From a checkpoint of a small multi-label image tagger: width 384, 21.5 epochs.
Rows from block 5 of a small multi-label image tagger, named by matrix and row number. Rows with one number within an expert belong to one neuron, the router's apart. Each number is 128 + 24 x the weight over its row's rms, rounded and kept within 0 to 255. All counts start at 0. Numbers have three digits each. After the name is the row's rms in percent of the matrix's.
Before each expert's rows are labels from the 100 images, of 14848, where the router gives the expert most weight on average: "responds to" is what is common among them. Only what is clearly more common there than usual is listed. The data: rendered solids tumbling over patterned floors. In brackets: how many of the 100, against the usual share in percent.
# router: slot weights (model.blocks.5.mlp.router.weight, 16x384), inputs 288-383
# up: expert up (model.blocks.5.mlp.up, 16x192x384), inputs 288-383
# down: expert down (model.blocks.5.mlp.down, 16x384x192, transposed), outputs 288-383

# expert 2
responds to: light from the right (93 vs 24.8)
router.2 093:119133136088150122109136104166128143114118119111114111126086130130122150104108136161162140136154139128113111170137142122135168133170135095123117151121120112181166128178133163093118140107104082127140103121120129126133128120092156125139073089100147121169136152131129101089186087091182115108
up.0 115:099118119125110098096076144072138131119142103103053123113129133103084105093132111130148146116128150143132144129136111119123115080125100131165175142138155113151174132128083134187142138097120141097099129116099167101155134122107126111130102112162175103162129130120120120104148119105128114126
down.0 110:137108131140089115106121128088127074101086160139135143122147123139144130156162146115136125157107118077115156140136112128145089123091122129107133111155128102122098148112126120120134100127147166123124137111087106111084118156168080125130103119144121105150103131109109178169138155114131114139
up.1 098:137122140139127113152136151149121160121133158106122124129100090125119142086135155133146162084081118161132100159126095124107149170156108119138150133119146153176138107133140115063135145117122111107150116128137110134108137139116120090110141125144136149139100114103127087097119102139102149115
down.1 092:101147117123072114105110122096143111107142110107092136113133110092146115157122080125139128127135151144151137105132114099132140129124137108148113140119128098110136131155112159124163133109127125091144122096138128108134173175139109126149108103151127090128147154133154156125140094098160117174
up.2 109:110153117138161129168132140169109109134111157135095151140103096097132106099154125145128100151126112134094117133083121156107116083105132113148095140112117127106119129115141127181084142145180119127129180113079143129141123192138119125167145114137103128117135149171092163192138107138149146113
down.2 115:148113160106181113124125187170141124119082115122212124115086123154149163079127087138093117142095134144112149141097131124147121125121111118159137119152086116105101120118137155142118195112109132136107102111147135126172115115131122110161157092146118143096168106153080167124140140151133128076

# expert 10
responds to: green object (100 vs 18.4); its colour: green (86 vs 8.1); count: four (50 vs 23.2)
router.10 109:146153116142124110104139120126081124159100113175112099076170123155111134135125124109130148085139142124141139143131146105122121108139133174113140131140155142126139130156116134131088100131124131116169154136145147159083145165181172125146154158130161165141128152151157156118106122143104137146
up.0 118:157143086160143113140110146159123214116126128125108127161121127088098123134159127142116159132107101187138061125084124141139138103118083134111133107097140153128147154085135091168135127157155125120123138167138151051140152137101128139130105127140128098138115103105137124166117176155135164125
down.0 117:158108123105118150086108181136093091105144130139159140103160095111128158129132119110119140126101109149104140097125120126117151119121137122184125138101170120099107074160103120086117115138085151121132120127128129140114156164122129136122098150147170118114137140139151128120087161165109153125
up.1 049:123118117113122158152163114129174156126140120094147164197095149091124130140110143135130155156089089145119148119122126159129110136137109117081163151095109126112117152120136067110138147089124114136088107122113122089224084109099108135133109079130117131158096101104085087135134121145146155120
down.1 046:147094143144104123096131153114141107130123068150143150097095090138189147137124148098123145072091173165125174167134161141131153115164139155202184150101107138147133149128122141129117134102094120116091137104095163122139152107129115152114122108122098117129133117119141117113103124134129126128
up.2 113:107092161101114148128121127112170157108140130133128162122065126122138099117119111133157080185120099104109106130126122137116112157140097120119118123136100128132120122134099132117163134115125054123096119120107089120138132116158078132102127092096103124113128129070097115096106118123124103119
down.2 114:159135161121098121143093151135138089103082126120190134154093100109147150131081145132125115146148162095166145123107136150147120119117155099149155131092097177098122134079120127125117180135131124133118103095142121090132116126125119150141104103118152130135125126109110101110181088121103127124

# expert 3
responds to: count: one (69 vs 25.8)
router.3 088:177139161117117103141112115112148127122104148130121154115146111166124109087137124094114141080146134128111135101129145137111144094134094136137161112157110145125130127134138145165114143127127186144104129148092178142146127105132069135127124122127114117148085121088110143109107151103120131129
up.0 107:133124113145115114192136087111177144147184148116120146128124194132104082111130145089148115155157104120134180108136112166122150159095137079125117141120111145138156120136144103126152132105132102153133150145114140154163108130155095154109149097126113155123130161107130116125128164132146099118
down.0 112:114115092101146136110110167132117137143117140131167123115071207127147139094099145143143121130137158102159153137090086106146117158150107083146149155136166113128142111153145089130121118134125144117148083121149111108127107152116158084140099129129155126164189151147091106136107108102172110128
up.1 125:150093109095093117153080136145188117117129149128091148136111170121107065132155095113156120139148108133106126094168114141117140131111123124143140121114146180152142134136135130143148093130130109143152165156121138123101056142090111170115158121126086122135105137103129117099129147135135110136
down.1 119:110122130118123132112132142132112138135079131169168104085075145143111142127131140129149103139111148121139127152078113124139134144144141090115168151102148127142122133108152094101146122102085114077156123096170102105107131139160173093119131120172154110100153123115118089095116129096131114126
up.2 048:079116103164095172128111125142127151125121117137121107121116133128138145165112135140128129122136167124090187097151127161088094161136122089095108122093124142158099126112146152078106082149111159121069149151138087173100143122120144111127140104131114150117128108156134114163137106134163086126
down.2 044:149163116120178127123148113164132152169120121142103092115125090127133163120115116116115091084119128138120160127153147144156132125110095187136191100093157110150141109094121179120092135182129144174119154135140152152179128135113137136093160130095146127127124130129120130147067115135128117106

# expert 13
responds to: purple object (91 vs 18.6); count: four (67 vs 23.2); its colour: purple (52 vs 8.3); pink object (51 vs 18.8)
router.13 115:111122174131122125115119112133144092115098142135092134140144129164104082134110093137133071097127149131156118089131114123148145138087119189104104150165123112095112104109127156111133117125169118144105155134113107148124150153123091158153120120087101163098088186113105107133103151116147135158
up.0 113:112098096126126176141151109153136155148177131125121125166081162079104120136142130154142144153126103134108168121113124111143135104139116097154139117117167118150122198107104136115127146108139142143173162120134137112097129142117167144117138128179166106156169134117106187158146141132120115132
down.0 121:092119134153122120148145123146157157122146081148141098110094120143137128128129090127155101145118099133117159127092132111127133136163117096167159112158191133158113150098133144123090144123076162127156143117146129112129091170107145134101149118124147134159170102125143147084131128110164121137
up.1 037:117133156138139166136127125161123130112113104110149096106142097133134153122149184135131141110154140135114163124113131109100078157135139117129138096077156103166134130151147135122130136169094150118117112076116145126147137077144148103106139129101141112148151118157124144147150088134130119081
down.1 039:100125112073114107122101135155166117103129136086100115116141142139098093135123111128175102130132146090138136127138110129120125110093121108147136153120102130162128123127108137136118112102177094106050146087106136103094102121143103136127106132110114134114103154134079121126155093123043057114
up.2 140:136131052164148207131099136141129155116157108124134111115119130130158134139128122124139130152152133144142118158122162105105117093140129109127149147107089107136104174108150144193150181111134153062195144099138118091171108130125161119113139140158127096122147109125092146121157140095119138129
down.2 172:146146114160088117128148104158162155125118105128126113092131105173134147156106137147146133114153130139126142142117169110117134120122116118133154093161125113122102127141149107122124141148124132133136131119160156065144098141106124150108138141098122105118122090089128136080147158139101146123